Rows from block 3 of the image encoder of a small contrastive image-text model, named by matrix and row number. Rows with one number within an expert belong to one neuron, the router's apart. Each number is 128 + 24 x the weight over its row's rms, rounded and kept within 0 to 255. All counts start at 0. Numbers have three digits each.
After each expert's rows are labels from the 100 images, of 14848, where the router gives the expert most weight on average: "colour at peak" is the nearest of a few named colours to the mean colour under the peak. Only what is clearly more common there than usual is listed. The data: procedural textures in two colours, tilted and lit. In brackets: how many of the 100.
# router: slot weights (encoder.blocks.3.mlp.router.weight, 64x96, trained with AdamW), inputs 0-95
# up: expert up (encoder.blocks.3.mlp.up, 32x96x96), inputs 0-95
# down: expert down (encoder.blocks.3.mlp.down, 32x96x96, transposed), outputs 0-95

# expert 9
router.18:135136109128152118116149176141167079085117129112116137171105091149141124144131157127100135145140126113099155115146108150104099121088114113146123146108144109151125128128105161160170122108091131143071159084106130109157137105161146120155066112102102076135152120119099148143129158123131124153
router.19:119145092145135131130147135119112122122118117077103139127138160104183120121160128125117149130170113135122144154103150118152162108115045119153075130150153117131118159126081126107169121139085109113149117113123163103123165122125175090134135140134127114152105138125181125164136146149135104096
up.3:120129089118161135128149142120156111143103145101150103151138149095093135144116122147138180137136102125063093156145120131146086104117105125127144159118140193095096173104132147134120114105143106125071153124100139131091150148151130125127147140127108107150162145117174094139173161120125137123
down.3:119121106107118117175101143137164160098125154077140128114070073149149117120122131118135092119111107118184136148132156115097154126104169114127113107120142139156146182125130108134135133130151136151174089138123144119065156140139095142125114105122124118125131129138167152116086091152115106102
up.4:120121130155166125090155137154171112110120106163074150105126150142131101129131083152109130131130116144144096129127162156133138120161113152163162130104102150103101131132071146150154112102138119075141132173143133125123156100091114116141087133151174180119152122117147103133120151101137093142
down.4:094139136121114099119109111114122170113108179070167145101103099122135153122136115086109125142151108130103122117135125110131115113173099133071113116111120100123170115170173134119125129155141184141134119090143117144175171170141121106099118135123092096169138125142140142136160111138116135114
up.5:140128082126132200138169088129127115129107124109151123167095104137114122140190166106136132157129128149129113119111136140151117107158158145143126096099140136120109106124121125128151170082114198092157141141142148124111177120148144124137134135126152116097132127103137128110154188145103100125
down.5:062108122138126154120129154130108118095091103125116135123085113100139125133132114145100117136135146109116175087139137113081136127148169103124142166154180113098120097121153129147128143139141107188129102158125151095110152123106132193141164136092134119142116167131104094121100119097120107122
up.6:132138130128156073106131108134125148146135075087104101126161148135083139169131131115119152152121106137123080154129147146183125122126093141133132110156120146105173145146084143100103125124077133118095087184096154158122165164089135133128108115119120143140128112146162150143108145139137125136
down.6:101130087127135126141127142101159177108106160117117137101143076147129107097117123088133092113094113137112108101098141091118158150127138119106100104119143123129117150133135134157145140126131174141155163102140120151162123146179126116173123148105109166150133137117137119057136143117112109059
up.7:113174109149165088148143122132099087110127150154107083131116106125147152158115121136101122124142116128084144109132113134140154099161083102131122109111122148103132111150136096204145102137166150113133106125106111113183131153125106119113127170127112157182126172094100122136133153118129105124
down.7:104095122129102135170130102143140181172145177157103114123128140115125095106118116081123131144129131128126145125084146118144099111108173129111142094176100105125166116159134108125120057145095143145127099125173109134145139144138152179110151132144139131142154111140112142178138140148139152150
up.8:150125142171154094105132127130184136128101092110083073127137108109177140172170119136131105125120130150142106171134140125086131176111136115132143116130124143121105125150114098077118117101093102137153146107141146143098097134108122138109120083133139139150137105097118174115142135107071129136
down.8:093121159127108141124087128101117088125141118107152132128149129145113122080159154107122141171114103123076120137107119147093139097132085134113095189124094122128136104136140155143153140112173130090139137133132122107171108111128146130128101130122177158126123115151123143123180121137126118047
up.9:108095139089118085076158060123109075180117158130107129125142102109134115114149094152128154142128102120116120163136151109132182149132150102139133126106110132141087112113156131151134111113118112147118146150140089140132110172149104112150133130152114138123164122119145170088147162132152090126
down.9:130122133166099123143104180101139112083132119114104121104118140170159144146119164095096078140118116167137153156128117142145091117165112154139160165151144103112160136193121087113132121104131136122121104137106104123127126138088123132113135114119164107155088111110113128119163133184098115103
colour at peak: green (47)

# expert 21
router.42:129103168138117126137146116173100141107091173156123155071170089112127126142138131143137124101154116095135165095089102167134083157111088115144120112133089127138146114124139088127155099152149147133135129097119141135150127142137147155112106172170094148161087127140126137114141116138175110130
router.43:152114125142110122139144108137125081150112158141088157118130083124089093101107147115067149103157116180143160168141123099129089159162056120120102114126117142165139115138112105151139097116162111135150155124161154132123100154157138130146148141114107153140110125119144128130139085119127116095
up.3:118160083118157120097127150123110135098095161127140111119095159091091146128126142122137119137200110104100138169159123116120116151139141134092119116135114118120130109111168120160161103124137152178134105133130102107163134151097132141111110111126064133167110121157105093146188152142120117134
down.3:136119131146089171164122136112103141140168144086085160136117079152133138164102117144111139119121118138136114105127120161138139079138094157134065112163163143139166123123123138123101124096128117129092196149128145132155165119151122107136163148129109113129183134123149132110124132109145083120
up.4:164120109141123153174133119111081149132097082109100108165116138112119167141120129106152153130083091092102121146084118126131109103103141165098147139135151110177179155103134124124144105103134129131108120143136172157125110132128160160134141062125146112115137125106173159127140123107098139143
down.4:152132107105134102111095100151092156129169142186163126090141135119136118160127158143113118106138117126148106142134077136147125145182140121154070099170157173120110140117127104119126132130088110133109146126149109144087102146146108109139092152123136125187129137165115097127160127115160128109
up.5:122152131112111163130109144133106110109133098142113140130154167126150154138123166148125152140180100098171177148160081112100126118148098163124122123163116129096121102120119112194140142121107103092162083171105135138123144101149109109137125124116092109137139083147097129127156118155163157125
down.5:127157111125095111122089089114167202145143140111141120112118140129129144143110121089105124107121141127141099136150108120112090153156176086131089141111128124132150170118164120134119120118153122118124163106127123161112156129141100116125166140166138139136167129064164130124070139144089147110
up.6:169140097129141139088144182095111148087122083122111174161133133153116151078148097132151119129113139130121140171151120119137141108175149145159139101128113145111113101118105121103132137107087138111113107115092148150136147118151088104150114116144082118139068132086101127135106091111140129152
down.6:099128119075139103151131081099156145132163129155138108106141102136134127140144166119088129122141156150128103127128093117113109126093158121112104194099086127126129162118144117141076084127130161096117134140117138099117120122127174120119094122118119172147199111114161128099135158129131120118
up.7:114104131124155112141135117169120110150119099141139119079092120127131103134132124154125094085068121129105097100126119121124125179131098125066120077115102110133109107113126113115117118133139160153105144090127167193144135125133137119150141115126140124061139145112168156090105108127134163137
down.7:131118104126126122118132110083095102120102089107129128124164108122097121130097108123162110153146126141158193100138117150153151096134106166176161098109144147142124115139095122162113131152109103095141132145135107116117112135106177151113117144083142116154124132130043173132154149119125133125
up.8:108125111128127115147145148134126106146140125143148126078125108125136120117097141105141143117130120122137072115133104106134146151101128122073114138164151165118176188145143135137138106149136176115119113079096104084138115132169132157105171132110125154150124152164170081126126082124136079129
down.8:140129125106120140132161178144110151118061119137104117150143145106118138127107105158112120153191170104145145163152137150140112125111094136138106129126147162119146094123132154104155137094156150119107132160148143140136140113115086117153085135122121100117075105099064145091124127143130171122
up.9:125159115121121145086113126099166117140080105117134088106149147133113100144100132144097086179106147172131170107137122116154146145103144141149121162099137096121135149114098121151136165108155093089098130169137164128119098162123143139106128101179123121160124124141144098096082114121114110108
down.9:112095140104132133128143106127148139129106134132104126150121104131104147083155136108138119176124107078105122114146120111081134108146175101121118134185112111113115090108158082164142163101080179118132094104088119126143145059165134114117120158141121134112130111137111125112141153120139161133
colour at peak: yellow (27); green (27)

# expert 31
router.62:132163147149139132117124123163162111098123109069079137124100129123147122069129140129126139094158131148086157146093098147123136085126081114135109112135088125113118107087142137111112112124171136161135128118125181116127148085110186106152118149115115107143164156119156122142104111127124149101
router.63:140116100141136100133130130124127130153123112139113136089103074141127103113171138129102114111127132182073122159106138170161119155097103116180128101139148166108170118136078138148116119103153149103150110084156198154142115108126137121143130124096146154117146143105136145107108117147100139144
up.6:127109093110103111140130128171137117162165115119111153123150113149167099144153142103130133122132149117123108097142103109124098144119146124195148148106094116104138132121163104095129116181141117107158069141176174122086159155155139153128131157087125087129108128105126148112111098124100123107
down.6:145131134111141090130140093109093122136070078118141091134149131178105128115127154158083098178134093152167108138110162136132156123124137142115165100155129133106101102126087103123128121091122085118110113100108100156121132114126096111095143136139134110084079105121117128154129109144111163122
up.7:113106171147129158125125136127161150156090121141115160130103097128162138104129110142177122146102121104136150137111102093155096119114136121093069141123168119129122135188132109102164122115105104142121128140121150116120116133163151186140106115101140156110095106126109138189137170091113140103
down.7:109151112099125077107110142129086145139154146120147124120128175150137128125131158112101152139137161149120133080162157114120139127117138129146182146126096105088117124118066123125089152150128087107096115076167129175136169119131113096137127161133095110150156128105158110096112111111119122140
up.8:144145188094169184122079162123124144151114159104151156124125132184112130136147117149134118101136096114150149157146127148082128166127131126154137116125134115144159131141114118105117084175082146137115133133184149141128162091155135139129148152141165118155130142106154133143133130114137175116
down.8:106146093126140098112156136140124129111118109125119137119123112106114125111099131126076161168109159170103162064078102136176078141146114147099112090126078141123107091106097111158135176135099140167138127116114129138123106123111175123128111129134087100150104131133147126146122157111103129136
up.9:121117071123125183115136114149151086149133113138119104104099130155085116135151166106118177119117145067095123145165154101170118119114127146129134164108134149122157130134166153155144144157116124139081142100132134143088126148140067107123101112147127139172126168118138116113113118094129137121
down.9:149116150167133131138104123104115129141104100124101121097139146086140138126179147153086101154145093144138126177096126175110128110129113117103138087149150066112144130123097139099131124082084091098151119129128147147146148144128094105141113103112134137081103110109119138140135166133128182106
up.10:140173155139118088114127137139146064134129161143135143090147120135162158153129107130076093139071111114098123137087129116123176135110168097190158119139140165145122114103134137154085122112141120136108111127123116126102115117164123128174134116143129115143121153095143125134134113129078146093
down.10:184104096125118134129132127119119156151118138109140110087120161151105102145111144133159114102144139096155149134135084136158106134166103113174112143140108089113179124119095120117167147112132146148123173163094142164137136118132139138094118167136114073146097121170107104133109155143124170099
up.11:167158131146111164116124148148120144160132154119124151126134146102162111126144118138149124096123126090131116134128132056151167174106112168133139111101078134097161129124165152109146083118127114100139130122177130088151152141111117116173105134125095087133086125106124109139103143120166130090
down.11:157115128110132139139148111133110120116136108075143102110095097127142122134101154121137099152130121146090146076103123148137122097141105147139150148128090138146096138191135115081114156156132090123134134140122126177119109118167129126066141150087117116120143131139137144144156133150066102179
up.12:131152163115151156139145146124135149116130156111112152122131159112137117110121147152125135148130090094104116102130113117115127101119101125148136121169077094082135128141139113139125097134156125102121088116113155133145149120138178179141123129154137059163136104179142092192129085146123161138
down.12:138120143140108128092103150167145123155125091150161086137096100120173138133135125114123133134114096137157157144132181161138140121156160125109077160114120123158082106146109152108129127147108085105091144119149165094155138156113083162084111170104115154122137100127141083139121135131138119124
colour at peak: pink (29)

# expert 5
router.10:108120125165119105100104119119147138105097124136121152135096163109084137121114115154119156119157179112132108177136099150115144116163122115115137083125125151138092118115118113120128105051140192136146156100122136115183142113100120142119101101084122112155146131094162119108099125141100130108
router.11:161136167163114168127143136135118118130124120120124145122123143133113100124133142131079153171188118112117144136078111153123161104102085110154141130138122151128167156104107111123114112114097119151101151100147154100119098142131150106152147177138146096165103142091142141072115075132131098105
up.6:147117151151105124101129133133096145088117106158130167157169153139127143118124164145101083140128110112183121154111159102125116120110113108082133103099161117126115118084134102127106115149125131173147178072122096122103154102109123098142121174166156112147136147104145102112147118121141133088
down.6:159136089136176134158134102157118103150135119137086132134096166124125072089177093128120145159159106143127121115119103126167152122120120153149148110090098132155113167150153102136127094128134102089153096181131130129148122145159117133138119100094104109136137115129080089159122116120104103134
up.7:151153123101099110137116171152100145098129112149114169118147128105128103126106145099126108128166113092100146134128171104107117135173083127106109108111111131145131107106123149135172134133073136157155150173149148171127145136124098129116094112100106117164163163173105116109110172135093135140
down.7:138112175160113098122109114092114119126124162124095121121150120115118106124137096091150170159113133161165129122168091127140134077082111169118137143127147132101104140184133126133093135112156145165147137132140128125141137088073110144117125109139075141116116096142127120188127156160114123145
up.8:129112111167133160153113121102119138085173110147124151135130182103121107130101119129138146142146133124149143090158068086139101125124130125118139143127117151149162087098143135108130129120084121091146106131104121128155125138145107133192120150089120179111117123176162135120101105159159094103
down.8:173166146122135138108148134153117154125126132110086092148131123132127152157104130073153124119108118144113161131138125143121134116144100098118134131156134070104128136136085157135143112136147097115128110101114088150115140115116165136189090146092119094116131108073101155165114132063121128156
up.9:105114113075110075132159130121151078118139135076126130122146133107114106085100127146127176162158151133126129150118157088163140109068147152122120140122112152140124126086123176118146104116178113116125132147116152105146145146127106139115103138165142088138164131114159125148108104137159113098
down.9:164136135122142142158124116152142157113142139191129133117176144136133139114099142154123145107152136139113158111091126187127120153180148068154136097128147084144120152089112129120110155191082143114133122135153122102117143102141113146131153120145111109123121099137174150170127128149136165126
up.10:101137113139159081138146158128151075133141112130129179099131085099122118133139098112127145125108153144145139066107114112141101087132109106158166158120117107155101113110108095161129153144087148111105111085145149133097102135106136117180128121152112122124136173108177141129146154132131114154
down.10:121177142122095122180136129097126178132144183086128115119091141170150124169133125130125129152107110115110149141127131107116149132127157103074118129097127147144144116120175157114166152109104109132131117125102148127112153145111152099109102145087151085153074101103106143153114115162112126105
up.11:110138167146144150108119097158099155056127133094115141154148130144184121113165128145107123153078101121106096130100095134116138101137123124125131106099145132134098139139146104119136174119113147136108112102173121153139144154119137153172140180132123083132133089142105132121098145101091148150
down.11:124143108112080124124156129163156106207152162143134110114114113146058117143157116178100095127101151129114113112099155123142105157151147158152151145125115181098113106167116127129155116098120117116159120143123100113133145104130119110149110123127102128149092136081120130162145124129133097105
up.12:115131134104083104116133166145128092162164146164137154145113117089119116124160165169134110147147158128120090150131137120122135125175140168153107144113095164146106133115131150105160111131141075157172138118136119124071091106119177102109116126127121147101121151139120143167105099111096105131
down.12:155155142156141163117110099138141110111119133095145126152118124120115178131101114141153145100132077134090159102126091157137178132093099140172165168165142109084153114144146123162161180159159117121162156129131127136101114125153089166111122113118132129144118131103135105144167159126133138141
colour at peak: blue (35); black (31)

# expert 2
router.4:118112118123110119157198135130135140165143144150160124141120122118107062102178100117148151126138146088141100147102116129139109164124134158145170115075096120127103139193138154128126150128112077132146101105095156113117108120139158138135119153135129121142084158151135144152129146164139130112
router.5:127147132136114160155144105105109100147104162082159133111123100091092107114138118139138105154150120115108130157101122109127141137116114161144110108124112178138135117170121140134128120117087105133093113113166213080145125149136169098141138120129096101169117112096142130147116141129128123065
up.6:097089122169138095121130134136129160104142105121116090129105112141098090146093129125138127123190115114168102128139171146155186110086103144115128121135144098133137101178137144073141119123145128152127113106180141137138090171138136157123116128170112124118163151144133141109129101106109139094
down.6:116170153108102154138124129103119159094131134114114141137152110158110151104147100117102124116102158147120128139113129114137086149098121120149139116069117156146087114075090139164085156113142123138128138145089154113101158084132128078144104094130145114141095097150171117139157145161094145120
up.7:101103122090138125139116124099137101179144137140157148121152105117119078077121130080114104171141134126124101098124183152136151119105104112166158154126145110114143082124096156148119117171126131122134119165116107129091096172127163116109145159131103113131151142138128148128132097118128132065
down.7:115163175116152140112131137126144151098100125144120073129145144100132124138155105123152161132091135182119106163112129068116148169126172130138109091108140127146074146144140110143133146119144096099111100102143133112067138112112107097137115089117103127152072131118131093127141124124116153122
up.8:145139111144171150120169151122117144163161131128079152109151100129062141146122134137127139153140144137134093106124130104102107146136123127118123090138154092123139144154159133192103139121111154080105158111151134117122100138106091110131130092125137120165124147131113081138175148185157119107
down.8:118113087132163131124164121088112154139135140122160160134178132151153110176100159106146156107126119136140132148141149145148113145134120140129124167129126142189143131139115101105144160082133115086112118140116110123180134156095146142136128146130121115146131182106186121125160098137126121193
up.9:152143111168161109110139146154128136095120088147091164163145137116115160110106117097128110159169113079129123109181150123110167123116150162101114150141135158110135073115130123158166133121166125154154147098114106121105168128125144133167118097147132119136141145097108099115071109128115099135
down.9:160140197149103152145098186114143106127111087135140130108138104105186122106124106112154137137120135145108122114136126160121152144083115121161116100127100130120112153134121120108140138157096121155116137127104153117171119080124109115131105120135141145100102084134145179117167121087103179113
up.10:127072126181160075159091162115166140139129180115049152131161138123172146097141155092154131118133138112089117144122133120114132139124130124105129132126123151118117103161135164129100131137120130110125128127149119112114121161080156126154148132089137098166122149114128132135118110137145076115
down.10:126142136080132146123146105110121104084104136161176080145128071150115136156089106136204100141114130152128084081096120161115103133141118139136111145123135132133128173127138137109136117107112133140122135132118149144155142076095139129131108096153125195113137100133160137115151123136125114124
up.11:118133129124180121183114144180095120097127102118108122136155118170126125150176157124118124136135122187173136109125136133140110162120083096109111106124121063123111119122114108125125140172120090132146127105128151116175131118121117132163103166131174149106103101118110115160132151096114144134
down.11:163133123109105132131162156094086163125164112110130176147168118131086128124114118137132116114138151120130101133086089188161125128123128135130130146148138140146174129127095145124138099094148095146140147186158117132105141142128156145144144130196130137154102174147146096108104109150155128137
up.12:107104163157149133124138105193179146092134116137162129155120111124131157112155128107116085133142096125167123087117096102101143135118100183143181083125156130070120160143121147145140146147121133112135129147146144104133108167141155133131108133150114112145144127159125150102109119113155173116
down.12:154151121100092129117132152134123127131127116115096119133138119107117126156112127121131123106111148151134122138131179136183099140174136162128052146149084163125124153158110120128151121101192109116141125095106136195127152148143089097155111137126103120102111134093151115170116136111089135130
colour at peak: pink (37)

# expert 29
router.58:134161113109123163136179130127108077119136155119148159084135155086118145124111129128092113147165116095096118170118078089121135124122087108125131144131114131118119146118108128149138102137127110138161110103134193113160113116137179099153167132114143139178117148099143107125102110100165129108
router.59:128154151169163062110102117126138089119120148107120161093105160106089142131151104160176124127100131137121121141131098120142130114135083132153158103169077120129127140140137142116151116113110152141114118121111151124167147154134152136153122113113137131204099130090150147106121132113110143074
up.6:152142130144145060104140137100148167149109149089116100142117164130158118144166172121109144168065117148139135091129121095077144115119105139131129150117138113063132108111146125108161146150142115145137117094125136138120151141185133098123107113113173120172131117142141128137117113133103107117
down.6:152136143130143188107139100118114130155153134155147139142126091131121139099106145153110092095177175140115123115158122157149121138151137125148125131162138089116149152166132165114122093127115119075108137133142115115112123091093101133118123147086151171115118106130088112063092100131116155102
up.7:126159140153131146128133145126095120108137123146144106111109068122142143142142094139163147126137139103125111131144172150175150115171162152115154136111155096136090124098148088113096152136097163130104137121084118093130151153147120120116130123173127163108096101067108118190122122156121124106
down.7:157101090070104107110148131105148120090123111115151117130133160140149091145139158127172107116101124127139116093142119128116143143120146104147104156189096125128159144170126133105149108111136073141149096103102100159156150100118126155119154124117129105127173149196126126108133127116137162146
up.8:131116101121144163121150125107117113132148161122106164135109119154131174148181142147083137160092116137126112134119084119122091117133117107146111125147101122115128181169091122127113094115098144104149094076135147139116093156130131162088160144126113133133084166149154095122148128109128182137
down.8:118080122137126146130086135144097141153136104153166099088111137086085143100104117136115136125152173086139135161096155078141140113097156150138111134116142122165105101109168120145100170109151115120094157138166145112153134096138112166146110103125126134187126124123140127149149132121148085131
up.9:116130161139111122100125128119150113134132115131128125139117118140135130154127103193136162086132087135150128183088153153112104114152184114160118120125129097111126141091124132126088107137065193150121158131157114115139137103175115095138162134133095145082135108107125119122168123150141122122
down.9:156122065139164105126138126076089179109109151125121128085129142108123103137144152109161140147125143113091129111133126102141151157130116135105107153150112177102104121192131143119145170079139101140091114142137117118135148152124152171093158130140136120137139158183127099111144136124111133140
up.10:118185124126133165125129103081093112157126115107137064143148141155125100143110095177121096149154142149159105094130134130136123120103114134134147084109119149151146123151135080111179135127141071087131091141142102143134145123131145163124098126123131098153146132178131111150148121118099112142
down.10:134127135124087139151119115139139146122145154140120161150138087098101144089102186127116154117083072120145167151126115146120144141116136099131139148113103103123099140110151182141112073162086122145093161110138118088107125133157085084129138161148140107128147104135093136127142151143150135105
up.11:078140162125081164138174160143130113082155150116113171113092128116134088146081126079113123133150146117101151134123150110138119125121148092123085117134193178129129126143111110135095104127115141122130121136169135122147109152155118150145159114107091159159113130117117136127102136149117156160
down.11:175102109131146104149098097141154118126095147158140116120169143126170136091135126111154164121108162139153107163088106127132100122143107161112162085093108108101128110077141101162128092128152136138103125123141093138133139081130175126134152122120086121138117146130149080155149126120170107125
up.12:118107110168134175127148145122156118101151130123139088141091122142130123120069142123092174129162147121082149112103104104136140142158151156130132106131101074147131116172102139167125126132137136121157122095144145174107085139105187123121149101129133139153151137114112091097124107111098137160
down.12:133148160133114141132104119133133130137063116127145137116132130102089153139149135170133101128112172119131130202098127140143089070132121124159169094135124160121167127100169130144151112127118124149121142163167149122095106099143105187131113099098136098121084132128144120137116124124141147162
colour at peak: blue (38)

# expert 11
router.22:095138137139119145125106119132116162122131161128159132103075137142098144124145099137101137127148153136197131081115085151089111169170146100122092095103139141080111131134102134102121121118109105140169149114186159120112116123113113122103159140099157132133126159105127141157140094166147152131
router.23:166177095155163128102145094112112126115106132111089156109101152113171153128138125133103140154162137114139140107093117139132164129137136152120141096166103116131123128138129161131183130132124110153088144113114158098154105126137170103138155102136159146200118156095138163131124112126125143077
up.3:159141112124152143137118074130103120132089128139111120135158153151106130155102162101129111143132130061143098121145117108079145103109111115140124108094170063129115122139156112100139120128168115122131108104132123159147124161155141090174145086118129135115141087138104109130149181136140105089
down.3:170107100146137140123102118124087156121133087138131122105115113145095130140128127109091170143126128161114126101130132120164108084126096191151130103168117179120129121108121138130072135108150115111110080122115080119118109075137099122145135165148112121084124096143171120129098098121126116139
up.4:124136158112149142112122111105126128098140120123102117127169137146113151122121098111152115111117090074152172160141121147149135113095100134092122176107128125085164182093119199099154128154137143100088112101140113130157154110134131139127100154114153128125132085127101138166099143104155108124
down.4:120109088161152088068109119153125109149102143122142125117139129142150141108127076185147088117123125132142126115125142087117127141132157194155141136145120141099116111135161098122126117155166159140135150144106133147130105086119080089123160127167136127142077123147159119088158106119135119116
up.5:142127132138137178076128102097128123117106150152089096127146107152153149149188132125150120153111142150104145138126134157143132095117096141101114154123119131146112128135162101132135132102136121150060150103176152109104106132146147137126082121158119143145107124148148121187141190169127118134
down.5:128132122157133118142114153118123127149119100143162110115134152186084115100082175155123134099105117115113131113093103133111133128124102073108114120161134145121148113119134161177105123138097115154178163117139129141197151114126114146132150101099134090110147148071126155116160123120103120152
up.6:169132114161111106128108136104146105138109135063113145090057135062163132172108136094150131136153165100149108114125149146116121098130134077123131122137136137116108166137133152146121157138136132161109119125122165138132185121107136095114122105115153116147121104138106147146121141124142159174
down.6:123160140096130145126093113174128108123126135173133105077195139143163104131123086116174104150152120116133141096129125145110100120146171143101163140166120136132099135113107157093118124134121116157114124147116133121107131149101116148080148163120111140113178128115130117113110137142188104082
up.7:100118152112142129131141116121121167085124069149106127142111108123149143149125174101123114133135118094113168110138100096177139128160169113143169131108187089123150145139141104104108151100092102160132140115132170147095166131114141122109116128138127148136143077150151144097102146110090113146
down.7:114104052128109106142099137132131104147130125136137135103107114130085138125173116149095115086142159148141110120132151170136110131151089169115114115115112168106106115129130149163132107143144174111159099154127108132131157111142097146141112118067124157139095153102141117157134106130189146107
up.8:104114128156126134074115100142142136118135150132142117106124130129146168146181120143098138136095163109116122133187129095117105148117174166173111129096114150143113103123116126138111165115115125127096123076106127144126171112117103116139107132128127118118100113139124054143110091066116141099
down.8:110139108157116129129121078112082143142151114125129151136153122153125124090118136146124126052120124123165146132113115179117097114106108110125123151130181090151163152095169056143106147161142109125163110120133119129151117125139111127109138093099118125136144163096108118132121136160101107084
up.9:098128145082157124130098142144174131077122115120168104104122126140128127105137145144125109078142126145102122121105143146081119101155124120126141140104074112149136135125096128119114120084114138110109134096113091093168164096117125139161100164192111157085136134126135133076157135126136105137
down.9:168115120113137133125113139121090165093135080137066143128088079082119125127103135156145086152125137144146130129141127127157150114136113112139099175099132135149094173130145118111140098123162154115124180079110140118131142137131113156129135103085143115141110129167152128168121077124104121118
colour at peak: pink (26)

# expert 25
router.50:165085112148142137159131127173122100094169129140095130100148103134111110134112114161147129088130162144102142110136106093109109172123105142155165125128097154142158115103128088112126110125159091117114195106144159135136085146120134147131164134141145130137149136135126096172121067138125146151
router.51:177135090156105135158114091141075106090143094157127157128165088123134113126138159144144132136125159145107096133133130117106137141105128066140134096136119183119138158121158079120120098110123145184136154105133164152111095107161131143132143147127138137153087100107143117125125108090129123142
up.3:145147144140129139170129119121119116104140162138122178133133102165128095129162132197133111139111175157128128149155159136094093134138140141156118120144141132139089108143103144089073105131140181122116193132151139163152113117132120107080153144143127129123127121095094140135121105107126136176
down.3:114104120108127119076147072105129106115176135102114137138099151089149150141107124109140134196170142121121102072132135138096121171103158150113105151171107114123105127132169141167144143101107092143154114126087098110103114108146125144145137111139151135130117116160142141102126126168102110131
up.4:158117124155160138165087106090150117131101162109131110122103175111163114145153083143120099120138124105076149149157113146104142125207160125127119121134151143137092123130142137129135140103172118151114127139148093122117056100141120138127127130129161117132118121153110150092108088158130139136
down.4:094124141106149131107141136121150120150120130126122087137134162136110143132153125081104163168095169108107089172162131092105118166117151116100131122142133078119121090135108136118140130125066121118141130129083165157108099126105095161110167134108173106156085141119132141089119148114118116151
up.5:115100141131149163127158143145120159151107131087094149152177101130161150183159136098133110150102092095113179136140121138157115157134131172114106162107092092153109169131100140117137133115108134139130097144083137123094127149132108122136127137139157150169138109091143119150127130113069131121
down.5:131161137109135127138099116108101093117115127199153140075139073162145096087138115168112145112109137161136096125151144086115123150099141102156136135127118140100133092122119100123149140137107127144112136102155140124144120064163146142150118092090167120143131133159140104109147141121175121138
up.6:158129087083129133155152140076125105156164136137097123137144154111108110140089155112153148124155138160171127113140133145132133187118117146118136098117167088158157139126123132098177103116120093108114140147090133126151136113069142083147143087159143134144158152141115132139128136136133097164
down.6:144162174157093115107101141147133089101123119092168138131135099139128137154147162070146082090107137117108163128112099138120128077083159101132099157071130164103147151130180132176117132145139107133123144133134100130136107139126131121131139139145112150153146107139153158116121140109129140094
up.7:165075163105178142188159129139127119087132139160126135142120132138143105139128153134125113073155124118155121121098130113158156134138091136168140127137139157077134095091135137093122137108135130132111126144156182154115137124118123084163112138103152139115149128114139089097125095116088113164
down.7:109185086149076151143157100134087133174091092103133114135139097127136121140114127135089121160132164149132122126092162106152108145097140161079128130156129102128126127128102122182152132125154088125147117095087125100116118145143144151109151147138106123134117135108156141174118139142177122104
up.8:135131150096151177160131101102097091139112134141086102146131125120133132164152138098164152108170106160144102135150138164131126125097110165116146097131100084149107098097109147110103133098164096105147125137100104132095113148141175090158120128134158116139128142116078106127168134146125091134
down.8:137171093119072098098148135119161135129144133129196112127112081146124142122129116148109122148105156126065143101123102068138119130089148128139119154146158167135182170136130122112126126179107091113114125148138136131104146085133075131137147124125109133140125132143120102116133150141125155132
up.9:133109115152136104094134103129122185140188118148124140139176144128127095077116118151132153084108129132118139109139142093123101146142163118120113136137139114131156154160149136106161132106123104133117145107134127130143181092093083159132160133125101093147102171132143101130164161134128068145
down.9:155121131124126098101102124145120127117125121123114123142090152113156141119131168110152091115174119135163148144128146140132153115104084162131115103090131172153084096114126151141102099142147144147118112156138108140128099170127117093103084115170078145116194108122092156146113122095137144089
colour at peak: yellow (28)